{
  "arch": "resnext",
  "model": "audio embedding model",
  "dataset": "struck, bounced, scraped and rolled objects made by modal synthesis",
  "train_examples": 78125,
  "gain_aug_db": 10,
  "noise_aug": 0.002,
  "time_shift_ms": 50,
  "n_mels": 64,
  "hop_length": 160,
  "input": "log_mel",
  "spec_augment": true,
  "win_length": 512,
  "targets": ["striker"],
  "num_classes": 2,
  "embedding_dim": 64,
  "norm": "batchnorm",
  "activation": "hardswish",
  "depths": [2, 4, 4],
  "kernel_size": 3,
  "stem": "deep",
  "avg_pool_shortcut": false,
  "widths": [128, 256, 512],
  "am_softmax_margin": 0.1,
  "am_softmax_scale": 30,
  "init": "torch_default",
  "residual_init": "scaled_by_depth",
  "optimizer": "nadamw",
  "lr": 0.0032,
  "beta1": 0.9,
  "beta2": 0.95,
  "eps": 1e-10,
  "grad_clip": 1.0,
  "steps": 12900,
  "batch_size": 256,
  "epochs": 42.3,
  "lr_schedule": "wsd",
  "decay_fraction": 0.4,
  "final_lr_fraction": 0.1,
  "warmup_steps": 640,
  "weight_decay": 0.03
}
Rows from block 6 of a small audio embedding model, named by matrix and row number. Rows with one number belong to one channel. Each number is 50 + 12 x the weight over its row's rms, rounded and kept within 0 to 99. All counts start at 0.
Before each channel's rows are labels from the 100 clips, of 14848, where the channel reaches its highest value: "responds to" is what is common among them. Only what is clearly more common there than usual is listed. The data: struck, bounced, scraped and rolled objects made by modal synthesis.
# convs1: grouped (4 groups) 3x3 conv, stride 2 (model.blocks.6.convs.1.weight, 256x64x3x3, each kernel summed), inputs within the group 0-63
# convs2: expand pointwise conv (model.blocks.6.convs.2.weight, 512x256x1x1, transposed), outputs 0-102

responds to: hard striker; one hit
convs1.67:46 73 26 74 49 33 50 37 51 49 40 19 47 44 51 55 43 46 50 56 63 61 41 47 56 72 32 48 58 31 45 46 53 27 43 40 49 27 46 76 61 46 49 45 39 41 55 27 41 47 34 60 43 55 50 59 59 55 43 42 35 66 46 57
convs2.67:63 31 39 57 41 43 56 49 29 45 50 38 57 38 47 56 50 55 49 33 48 55 67 47 50 69 40 43 54 44 41 46 45 41 47 52 46 55 54 52 49 25 46 45 39 79 76 34 60 45 52 40 64 35 56 49 56 41 46 47 48 44 43 48 53 42 71 38 47 49 74 56 47 41 48 71 50 64 54 42 74 40 45 31 45 38 45 51 37 36 64 37 57 43 73 48 33 49 34 49 48 73 45

responds to: hard striker; size: large; thin (high-pass)
convs1.62:30 17 52 60 25 55 32 27 54 45 53 56 33 53 32 54 48 53 53 56 40 56 27 41 49 24 58 57 38 58 60 57 46 59 42 46 60 31 34 41 50 56 53 45 35 41 45 55 53 58 57 64 59 58 47 45 41 53 29 58 26 35 60 53
convs2.62:53 00 47 40 49 56 54 52 25 39 68 36 45 42 43 38 46 80 45 52 43 32 50 40 58 53 53 48 47 49 59 54 50 37 42 42 56 58 38 52 50 51 55 52 51 73 63 41 57 50 73 35 39 41 75 50 70 54 54 50 51 62 56 62 71 40 60 54 49 47 60 46 59 31 74 47 53 53 72 44 59 37 33 51 57 52 33 56 34 43 44 37 58 38 67 46 43 63 43 40 55 57 44

responds to: thin (high-pass)
convs1.14:46 64 50 45 65 58 64 66 34 62 36 39 64 40 54 43 65 51 51 52 56 42 60 54 25 64 48 49 64 34 51 51 46 35 61 30 54 61 54 64 57 33 24 77 60 56 38 60 62 46 47 45 42 52 79 53 56 66 65 57 61 67 39 50
convs2.14:44 40 43 45 46 46 51 56 33 49 38 42 60 62 43 52 71 42 68 35 48 62 65 58 51 60 48 67 70 56 39 41 41 30 49 44 53 48 26 54 34 11 42 43 69 59 66 58 53 60 40 31 69 58 41 51 38 41 45 67 50 41 41 43 39 41 60 46 54 57 57 37 51 21 40 65 52 42 34 47 66 33 65 39 44 44 66 48 33 42 72 33 41 42 73 49 51 43 51 55 30 59 45

responds to: striker: soft; muffled (low-pass)
convs1.189:27 31 39 63 49 26 40 43 51 40 42 38 29 42 64 31 37 63 39 52 53 31 38 41 56 55 33 44 38 34 52 58 47 40 43 45 38 59 25 41 45 58 50 24 46 39 55 58 43 57 30 57 53 39 34 56 42 64 32 50 33 45 52 57
convs2.189:51 44 65 51 64 47 27 42 36 54 41 35 39 43 76 35 35 52 36 45 70 46 41 43 39 51 34 51 36 41 35 39 28 46 62 49 49 53 49 43 37 32 75 38 58 32 35 36 39 59 37 41 47 33 44 31 47 59 39 27 75 31 27 38 45 45 38 49 32 40 39 30 45 49 33 45 67 27 40 49 48 47 42 50 52 37 46 47 50 35 51 47 44 55 46 45 36 58 58 57 47 38 74

responds to: striker: soft; repeated hits
convs1.136:27 25 45 61 47 25 47 42 59 38 43 33 32 46 62 30 46 61 41 50 49 32 41 50 58 49 33 43 34 33 53 55 57 46 43 53 39 57 23 46 45 57 45 23 57 40 50 60 51 57 29 57 49 38 30 55 53 64 32 54 33 44 54 55
convs2.136:41 47 61 53 62 52 33 51 32 58 35 31 37 38 63 34 36 41 25 50 67 50 47 49 47 37 39 48 41 45 47 33 44 34 52 57 55 46 34 53 26 38 64 32 53 43 45 38 53 56 33 31 45 38 44 37 41 55 44 20 60 34 27 40 45 41 37 50 42 48 41 07 46 35 27 46 59 20 40 53 45 61 37 51 54 38 58 53 37 44 45 41 46 64 47 41 19 51 54 52 36 45 66

responds to: hard striker; thin (high-pass)
convs1.57:31 23 47 69 38 53 40 36 49 55 38 64 57 47 37 50 68 62 51 53 47 55 30 46 38 34 68 44 48 54 56 69 36 62 42 34 61 42 42 48 43 38 40 57 36 40 34 58 71 69 60 47 63 68 65 39 36 54 35 58 34 44 64 47
convs2.57:49 33 43 42 34 43 64 44 45 42 62 46 39 46 41 65 55 65 58 55 42 60 62 43 51 51 55 29 61 52 36 68 31 48 47 32 40 43 33 42 62 26 32 68 53 84 74 54 37 50 62 49 63 56 71 58 64 22 50 52 43 50 59 59 70 58 78 35 44 48 93 51 50 46 62 62 46 57 59 51 40 51 49 58 43 52 51 51 55 29 58 59 52 45 62 53 48 77 27 37 56 75 43

responds to: striker: soft; quiet level; muffled (low-pass)
convs1.123:49 45 60 44 68 33 34 32 51 44 45 73 46 33 42 39 50 35 35 47 33 36 42 33 42 33 48 46 49 55 49 50 58 60 47 35 55 73 63 34 40 73 43 39 66 45 53 63 39 52 64 32 53 29 34 55 46 50 33 43 66 48 69 60
convs2.123:28 49 51 57 54 45 57 75 58 45 45 45 78 48 46 47 53 46 49 42 43 50 44 54 76 49 61 51 49 83 53 53 58 54 42 60 51 38 62 75 54 42 49 48 50 50 48 46 70 55 46 59 44 39 45 71 46 52 78 49 48 51 45 52 43 73 49 56 76 79 48 62 85 53 48 45 58 51 46 50 66 48 60 37 52 83 51 79 41 53 53 51 49 41 46 29 56 41 54 44 43 51 43

responds to: thin (high-pass); hard striker
convs1.252:74 66 57 29 66 45 43 57 33 51 71 73 40 34 54 40 57 61 56 36 67 69 38 51 68 59 57 64 62 36 59 56 60 47 43 59 42 58 34 36 43 44 53 69 42 69 61 57 47 56 50 40 43 51 49 49 43 65 62 46 65 27 37 42
convs2.252:62 51 62 53 60 47 51 53 31 52 30 49 68 58 61 51 70 29 61 43 59 52 55 51 50 54 43 73 64 47 47 35 47 36 55 50 48 50 58 49 43 12 68 46 82 57 60 55 52 54 30 36 53 50 33 46 30 56 52 66 64 33 38 45 34 49 64 40 53 48 58 59 51 31 30 60 67 61 30 57 77 47 55 43 42 43 75 48 36 30 61 33 37 52 66 63 50 36 65 57 33 52 63

responds to: thin (high-pass); clamped rod
convs1.94:51 55 56 54 60 21 27 24 54 52 47 57 52 46 53 53 54 29 31 49 44 49 55 46 52 52 49 53 51 61 51 61 72 61 45 44 46 59 73 54 55 68 32 48 62 54 52 59 44 61 58 48 57 46 23 81 54 60 25 52 57 59 56 75
convs2.94:38 36 64 38 57 46 56 52 54 40 34 42 64 57 60 47 77 31 62 39 51 69 66 40 59 49 54 63 78 58 32 46 53 53 37 41 43 45 42 50 45 29 52 51 55 60 67 55 44 51 38 52 65 64 32 59 30 50 43 62 56 46 44 50 37 63 59 39 38 55 61 53 57 50 38 74 57 46 36 34 60 66 70 40 47 60 45 55 39 50 78 49 36 42 59 37 64 31 58 49 40 62 59

responds to: repeated hits; muffled (low-pass)
convs1.167:29 22 56 51 45 24 55 37 57 45 51 36 31 53 56 27 54 54 45 50 50 36 53 56 57 39 29 51 28 37 55 49 58 54 52 56 36 51 23 54 50 55 42 21 58 45 45 57 56 57 27 54 36 45 27 57 56 55 32 58 34 50 56 51
convs2.167:40 45 55 49 59 54 39 58 45 59 43 23 35 26 52 41 31 47 19 56 57 48 47 68 53 36 53 36 38 55 41 45 59 35 47 62 56 40 22 61 30 32 47 30 50 45 45 31 63 54 45 32 39 44 50 49 48 49 47 16 51 45 38 47 54 48 35 50 54 56 41 21 51 31 41 39 55 25 52 47 39 58 34 55 58 45 57 57 33 50 40 41 41 61 43 43 39 54 48 42 41 43 55

responds to: hard striker; one hit
convs1.138:54 61 58 36 44 55 62 52 30 67 47 31 52 58 35 58 44 41 66 46 45 37 50 36 26 54 50 50 53 28 49 41 26 60 67 33 51 32 62 57 49 48 46 55 28 49 54 33 34 40 58 22 52 61 53 45 34 36 47 34 29 52 42 59
convs2.138:58 31 35 48 27 56 75 57 78 44 72 52 61 51 37 57 58 62 55 46 39 55 49 50 58 52 84 46 52 61 43 77 53 80 47 39 49 56 65 55 63 45 22 64 49 62 55 50 47 45 63 78 54 56 55 66 57 36 59 52 42 65 61 57 56 78 69 57 65 62 63 63 57 69 64 52 46 59 57 51 53 49 63 46 46 76 51 55 56 51 60 83 47 41 63 52 74 57 16 47 73 55 37

responds to: striker: soft; one hit
convs1.180:28 26 41 55 48 24 43 46 50 41 42 30 27 44 57 30 45 57 40 57 55 31 41 43 55 52 33 43 35 33 55 52 48 42 42 45 40 53 24 44 44 57 44 22 47 40 51 56 44 57 28 56 51 37 34 56 45 59 30 57 30 46 55 58
convs2.180:49 45 69 49 64 50 35 46 33 57 45 32 37 35 75 33 33 55 24 52 73 53 48 46 40 46 37 41 35 46 39 47 36 37 58 52 51 45 42 46 35 30 60 36 53 41 42 32 48 54 41 38 49 34 52 41 51 49 36 17 73 39 30 38 52 38 35 45 37 46 40 20 44 40 40 42 66 26 46 47 42 52 42 50 53 37 49 49 43 44 51 47 48 60 46 42 30 56 55 52 44 42 73

responds to: thin (high-pass); hard striker
convs1.249:68 65 56 26 68 47 45 57 32 54 66 66 40 30 50 34 58 63 59 34 70 63 37 50 63 58 66 69 62 35 62 54 54 51 46 62 43 61 34 36 45 44 54 69 44 66 59 59 48 56 53 38 45 51 54 49 44 59 62 47 70 27 37 45
convs2.249:62 52 60 53 54 46 51 50 30 58 32 51 67 56 63 54 71 31 62 45 61 50 56 52 47 59 39 70 66 44 51 38 44 32 62 47 46 46 53 46 46 16 65 47 81 58 63 55 50 53 32 32 56 52 34 46 28 49 47 62 64 36 39 47 35 40 66 39 50 48 60 60 46 33 31 63 66 60 30 55 77 45 58 42 39 40 71 46 40 29 61 37 35 53 65 65 50 35 59 57 35 54 62

responds to: hard striker
convs1.17:23 28 60 53 46 35 22 51 60 65 58 48 39 64 53 69 63 53 62 72 50 58 46 44 48 36 49 35 42 55 50 53 44 53 49 39 36 27 37 61 40 57 48 55 46 37 45 43 79 52 44 42 42 59 68 37 36 51 26 63 44 59 51 60
convs2.17:58 43 40 60 31 42 77 55 81 40 66 52 52 55 38 65 57 59 59 62 40 57 46 45 51 39 74 45 56 61 33 75 49 78 41 30 39 54 63 50 63 47 38 66 61 58 51 57 37 40 60 73 59 62 64 63 66 43 56 55 41 58 68 59 68 85 65 56 58 58 64 55 54 68 64 45 48 55 55 55 41 49 64 64 35 71 53 51 63 49 54 92 53 39 55 61 78 68 35 47 68 53 40

responds to: striker: soft; muffled (low-pass)
convs1.176:48 42 74 44 49 56 71 30 69 46 56 64 62 52 47 47 60 47 49 51 72 75 53 71 55 38 45 55 40 52 49 56 70 71 63 70 45 40 46 56 58 47 62 51 69 45 25 47 69 45 59 47 36 48 54 47 72 44 70 53 60 68 51 45
convs2.176:59 61 45 53 51 41 50 55 54 71 52 43 44 34 40 59 49 52 45 42 59 50 54 97 53 34 58 38 54 56 54 47 53 47 58 57 43 44 37 57 48 55 31 53 48 47 49 39 68 35 46 44 62 55 55 50 55 39 61 46 47 51 48 50 48 57 55 48 81 56 52 48 56 51 54 53 52 45 54 58 44 47 50 50 45 54 64 47 51 56 49 49 52 67 66 62 53 49 33 22 54 52 38

responds to: striker: soft; muffled (low-pass); scraping
convs1.72:44 50 57 48 68 32 34 33 49 46 39 72 38 35 46 44 46 31 33 47 32 35 45 34 41 34 50 50 49 58 48 53 59 61 50 33 56 70 61 39 39 74 44 40 65 45 53 64 44 54 61 30 55 28 33 57 47 54 33 43 67 48 69 61
convs2.72:30 55 43 49 44 48 57 86 60 48 45 37 69 37 43 42 50 46 40 38 41 48 45 55 78 45 62 41 46 85 58 52 61 55 43 63 54 44 56 84 53 52 45 48 55 49 46 38 68 61 46 59 44 41 45 71 46 50 67 41 44 47 46 47 42 74 43 64 69 86 47 57 76 54 46 43 54 46 44 54 60 50 55 40 52 78 54 77 43 51 52 54 46 46 48 29 58 43 46 37 45 50 41

responds to: hard striker; wood-like damping
convs1.227:46 32 53 45 30 33 34 35 49 33 46 43 53 58 48 46 45 25 25 52 24 44 55 51 45 47 32 23 18 49 52 42 46 48 37 22 45 34 52 49 53 55 55 47 48 53 47 22 35 52 53 53 39 53 51 43 50 45 51 42 34 46 53 39
convs2.227:30 38 53 46 56 72 53 55 34 48 47 36 65 41 59 22 63 40 57 37 54 78 78 45 63 37 45 70 65 49 54 37 61 45 49 61 77 54 38 56 25 57 53 45 45 70 75 42 59 64 40 42 72 56 40 61 44 58 50 62 52 51 37 49 40 45 62 49 38 54 63 44 58 38 48 74 40 49 49 51 65 55 66 32 75 49 54 64 27 59 74 26 48 52 58 26 49 32 55 52 42 73 56

responds to: striker: soft; repeated hits
convs1.24:58 46 57 52 56 20 68 50 58 54 58 58 80 63 52 54 37 60 58 54 51 62 43 59 32 59 49 32 47 62 28 46 51 59 48 73 26 70 65 49 44 62 60 50 33 60 64 32 57 51 40 28 55 52 48 51 51 41 32 63 53 39 58 56
convs2.24:60 62 45 65 49 50 55 48 43 55 43 46 57 46 57 57 54 39 47 16 55 66 73 52 50 61 37 60 54 49 73 46 27 45 59 47 59 62 57 47 48 56 47 54 57 68 70 46 38 65 39 42 63 43 36 50 39 42 42 49 57 37 42 34 34 47 49 65 45 44 57 60 46 43 41 62 45 53 41 88 56 73 58 23 45 44 72 48 45 34 66 47 43 56 71 58 58 34 41 42 54 74 49

responds to: striker: soft; repeated hits; muffled (low-pass)
convs1.201:50 53 46 59 46 24 24 30 58 27 47 44 58 52 55 55 47 52 56 59 48 49 37 55 49 52 25 40 52 59 50 38 40 34 29 53 28 35 59 57 47 50 34 47 36 50 51 40 23 31 48 57 26 51 54 31 32 42 42 30 51 53 58 53
convs2.201:49 49 58 49 55 57 40 47 42 63 55 21 44 19 67 31 43 56 31 32 67 52 49 45 52 51 50 43 45 54 47 54 46 40 69 47 52 54 34 48 31 44 57 33 58 48 44 14 48 54 48 42 55 40 52 51 49 52 40 27 70 52 33 38 49 48 46 51 44 52 51 23 56 40 46 49 65 26 49 54 53 65 50 49 59 53 52 59 37 52 60 47 47 62 57 38 44 55 49 37 49 44 67

responds to: striker: soft; one hit
convs1.141:31 26 46 62 47 27 48 49 52 50 40 33 36 41 61 31 41 58 54 69 69 47 38 38 56 48 37 43 37 29 60 56 46 45 49 40 45 61 21 42 39 60 35 23 45 38 49 58 40 60 30 59 51 45 43 60 47 62 38 59 32 51 50 59
convs2.141:57 41 80 52 71 42 44 39 49 70 54 43 37 26 91 43 44 56 40 49 84 55 51 58 34 60 39 45 45 45 34 59 35 47 81 46 41 44 57 41 53 40 60 48 50 42 45 22 40 47 46 49 53 45 45 44 46 50 38 27 93 49 42 49 47 33 41 36 48 43 44 46 44 51 45 49 79 38 47 48 41 46 51 44 46 37 44 40 56 51 51 58 51 67 53 46 47 46 55 49 61 41 85

responds to: striker: soft; clipping; text has "clipped"; muffled (low-pass)
convs1.65:26 44 52 52 45 42 51 43 34 45 20 50 21 41 51 48 29 44 46 47 33 28 47 41 29 37 54 49 42 65 52 68 48 62 51 42 60 47 47 46 26 52 53 45 50 44 43 56 43 67 49 33 62 24 49 67 53 76 47 44 56 36 49 49
convs2.65:41 63 41 48 42 51 55 74 54 58 39 31 59 27 47 36 50 42 42 31 47 58 58 64 66 44 59 43 51 65 80 50 53 43 51 69 56 55 44 73 46 56 47 44 70 59 56 32 60 79 41 44 63 48 42 54 44 50 47 36 46 38 43 34 38 55 48 76 54 66 58 46 56 41 42 57 48 42 40 69 62 55 61 43 46 52 85 64 43 38 62 56 42 54 63 38 54 46 39 22 47 57 47

responds to: striker: soft; clamped rod
convs1.121:43 44 66 49 29 54 59 56 39 55 52 63 52 55 51 49 46 70 70 51 51 45 56 48 39 45 52 50 36 47 52 31 29 40 61 52 30 54 51 44 46 36 47 55 32 53 47 44 46 24 42 53 28 47 58 44 15 33 62 54 42 38 34 17
convs2.121:58 45 59 44 62 52 29 32 45 41 42 49 50 57 55 46 45 38 45 53 49 27 23 35 44 40 33 75 41 37 40 42 38 50 39 31 53 71 57 29 41 59 70 38 45 23 22 50 28 45 36 46 37 32 50 36 48 72 49 54 57 34 44 46 52 48 34 47 43 35 30 52 48 54 44 35 59 40 40 47 53 28 39 52 52 45 43 46 51 41 35 43 48 44 37 60 49 51 68 57 38 20 55

responds to: striker: soft; clipping; text has "clipped"; muffled (low-pass)
convs1.70:31 44 53 49 51 40 49 40 36 40 24 51 26 38 46 44 33 40 41 44 34 30 46 35 33 36 49 46 45 66 49 72 53 64 49 41 62 50 50 43 30 55 54 40 53 41 46 57 42 69 53 33 64 25 47 68 55 79 43 41 56 39 51 53
convs2.70:41 59 40 53 41 48 48 72 54 57 39 27 62 27 44 43 41 40 33 35 45 50 54 65 69 45 58 37 41 66 78 48 53 45 51 65 56 50 48 74 46 54 48 35 65 51 48 29 62 77 42 42 53 38 41 52 43 46 54 26 45 40 44 38 39 55 39 72 55 69 47 44 62 40 43 51 48 36 39 67 56 55 50 43 48 57 75 67 37 42 55 52 40 53 58 35 47 46 40 24 45 53 45

responds to: thin (high-pass); hard striker
convs1.203:69 66 50 28 66 47 44 58 31 55 65 68 39 30 50 33 58 63 58 34 67 63 38 50 65 58 67 69 64 34 57 54 52 50 47 62 41 63 34 35 40 41 55 71 43 66 60 54 47 55 49 38 44 52 55 49 44 59 60 48 67 27 37 46
convs2.203:66 51 60 55 54 45 49 48 30 55 31 56 65 63 62 57 70 31 64 48 58 50 51 51 42 58 36 70 64 38 50 35 42 32 58 47 49 46 56 44 50 12 63 50 77 54 60 61 52 50 36 33 53 52 35 41 32 51 47 64 64 35 41 48 38 38 63 36 46 43 58 60 40 30 33 62 67 64 33 54 73 48 54 43 42 37 72 41 41 25 56 33 36 52 64 65 46 36 63 60 33 52 62

responds to: striker: soft; muffled (low-pass)
convs1.112:38 46 51 57 67 36 41 37 37 55 42 65 39 43 61 58 40 48 49 61 33 32 51 45 43 27 58 41 30 53 45 49 54 55 54 28 49 68 49 23 41 78 41 47 61 45 61 57 38 48 51 24 50 30 37 56 41 44 41 47 65 41 75 54
convs2.112:34 59 35 44 32 54 65 71 64 43 53 41 74 38 39 37 63 51 46 39 38 47 45 49 75 39 68 52 56 82 62 57 61 65 42 49 58 56 61 71 56 59 46 51 60 50 46 39 57 54 51 66 48 47 46 78 47 54 63 52 41 59 53 56 45 73 50 74 62 77 55 63 78 62 52 48 51 48 52 59 60 53 63 43 56 83 56 73 51 59 54 60 52 41 56 33 69 44 41 37 47 48 35

responds to: striker: soft; quiet level; muffled (low-pass)
convs1.122:43 46 58 48 63 35 37 34 48 43 37 66 34 36 44 41 45 31 32 44 29 32 44 33 36 34 49 52 51 64 49 61 59 63 50 36 61 63 59 41 34 66 46 40 62 44 46 63 46 61 60 28 59 25 36 59 54 65 34 40 66 44 60 60
convs2.122:38 58 39 46 41 48 57 92 58 53 46 32 69 30 42 40 48 46 35 34 43 47 49 59 74 43 62 41 47 79 63 50 57 53 46 65 56 51 52 87 51 55 46 46 60 49 47 31 66 65 47 54 51 38 43 64 45 50 61 37 43 45 46 45 40 67 41 71 65 81 49 54 66 50 44 47 51 44 42 55 60 47 55 39 48 67 57 74 43 46 52 55 44 50 54 31 57 43 43 28 45 50 42

responds to: thin (high-pass); clipping; text has "clipped"
convs1.54:43 45 47 64 58 50 68 59 43 63 34 59 77 44 54 48 71 65 51 53 69 48 45 63 14 58 56 40 50 45 45 66 37 51 50 41 41 67 58 63 53 35 42 65 54 60 35 56 62 62 51 21 56 67 69 57 42 49 48 67 53 60 55 49
convs2.54:46 42 33 45 28 48 70 54 53 53 54 50 52 46 41 47 67 52 66 42 44 83 71 56 52 44 60 42 74 60 39 56 30 60 48 40 52 50 28 55 54 41 33 68 63 75 66 54 45 64 55 61 82 57 53 51 55 25 50 55 44 53 52 41 51 64 84 53 47 50 85 50 49 58 51 84 43 52 47 54 42 59 69 34 34 54 57 46 51 41 77 60 49 49 64 43 52 45 28 25 56 79 42

responds to: hard striker; large; shape: membrane
convs1.80:60 44 83 46 42 50 62 46 45 48 56 43 37 53 50 50 71 61 60 49 51 49 66 49 54 45 63 76 54 56 86 63 50 58 66 36 48 40 49 41 53 48 56 72 41 73 54 49 57 56 51 21 60 50 62 46 61 70 52 70 41 53 44 48
convs2.80:61 52 55 99 53 41 42 34 45 49 61 65 72 62 56 64 53 66 63 56 56 67 57 52 33 50 35 38 56 34 43 45 47 47 56 37 38 42 55 35 38 38 47 38 36 46 44 65 39 40 61 52 62 54 58 26 61 47 42 56 60 65 59 43 49 40 61 38 53 36 50 43 35 53 59 47 57 42 60 63 52 80 69 44 48 37 60 35 47 51 59 46 72 47 61 60 34 40 45 51 43 54 50

responds to: striker: soft; muffled (low-pass)
convs1.171:41 30 60 42 56 46 56 20 44 56 62 60 58 46 35 43 48 35 51 48 63 63 58 50 33 36 44 65 38 48 32 57 44 55 55 49 46 38 41 44 70 29 62 43 45 67 50 32 48 28 49 31 36 59 40 28 46 32 63 33 51 64 47 32
convs2.171:57 60 51 50 68 45 56 60 53 54 48 37 61 23 47 48 55 49 41 29 57 51 62 66 56 55 57 41 51 58 59 52 65 49 46 65 49 50 49 64 54 52 45 49 47 51 56 24 78 34 43 53 62 40 44 56 47 52 83 37 59 50 44 52 40 59 53 44 81 59 56 61 65 50 52 56 67 47 49 56 64 41 57 35 55 58 62 53 49 56 58 48 55 51 60 48 51 41 37 24 49 56 42

responds to: striker: soft; muffled (low-pass)
convs1.135:40 29 64 57 55 45 59 26 41 48 44 69 50 30 44 34 35 48 49 31 63 64 33 37 35 35 36 49 32 53 44 53 33 60 60 34 36 49 41 34 52 43 61 42 31 47 42 36 35 34 48 30 38 57 44 39 41 43 52 31 53 60 41 45
convs2.135:56 45 61 49 68 38 53 58 56 56 55 47 64 48 49 53 56 48 49 54 60 51 56 58 63 44 59 56 52 68 41 57 59 57 56 64 46 50 61 61 57 35 60 52 45 51 53 47 72 31 46 57 53 54 59 63 54 63 99 50 57 47 48 50 58 64 50 48 86 60 47 55 84 53 54 47 64 47 52 45 52 23 61 55 45 73 50 71 53 45 54 47 53 62 52 46 59 55 61 43 58 51 51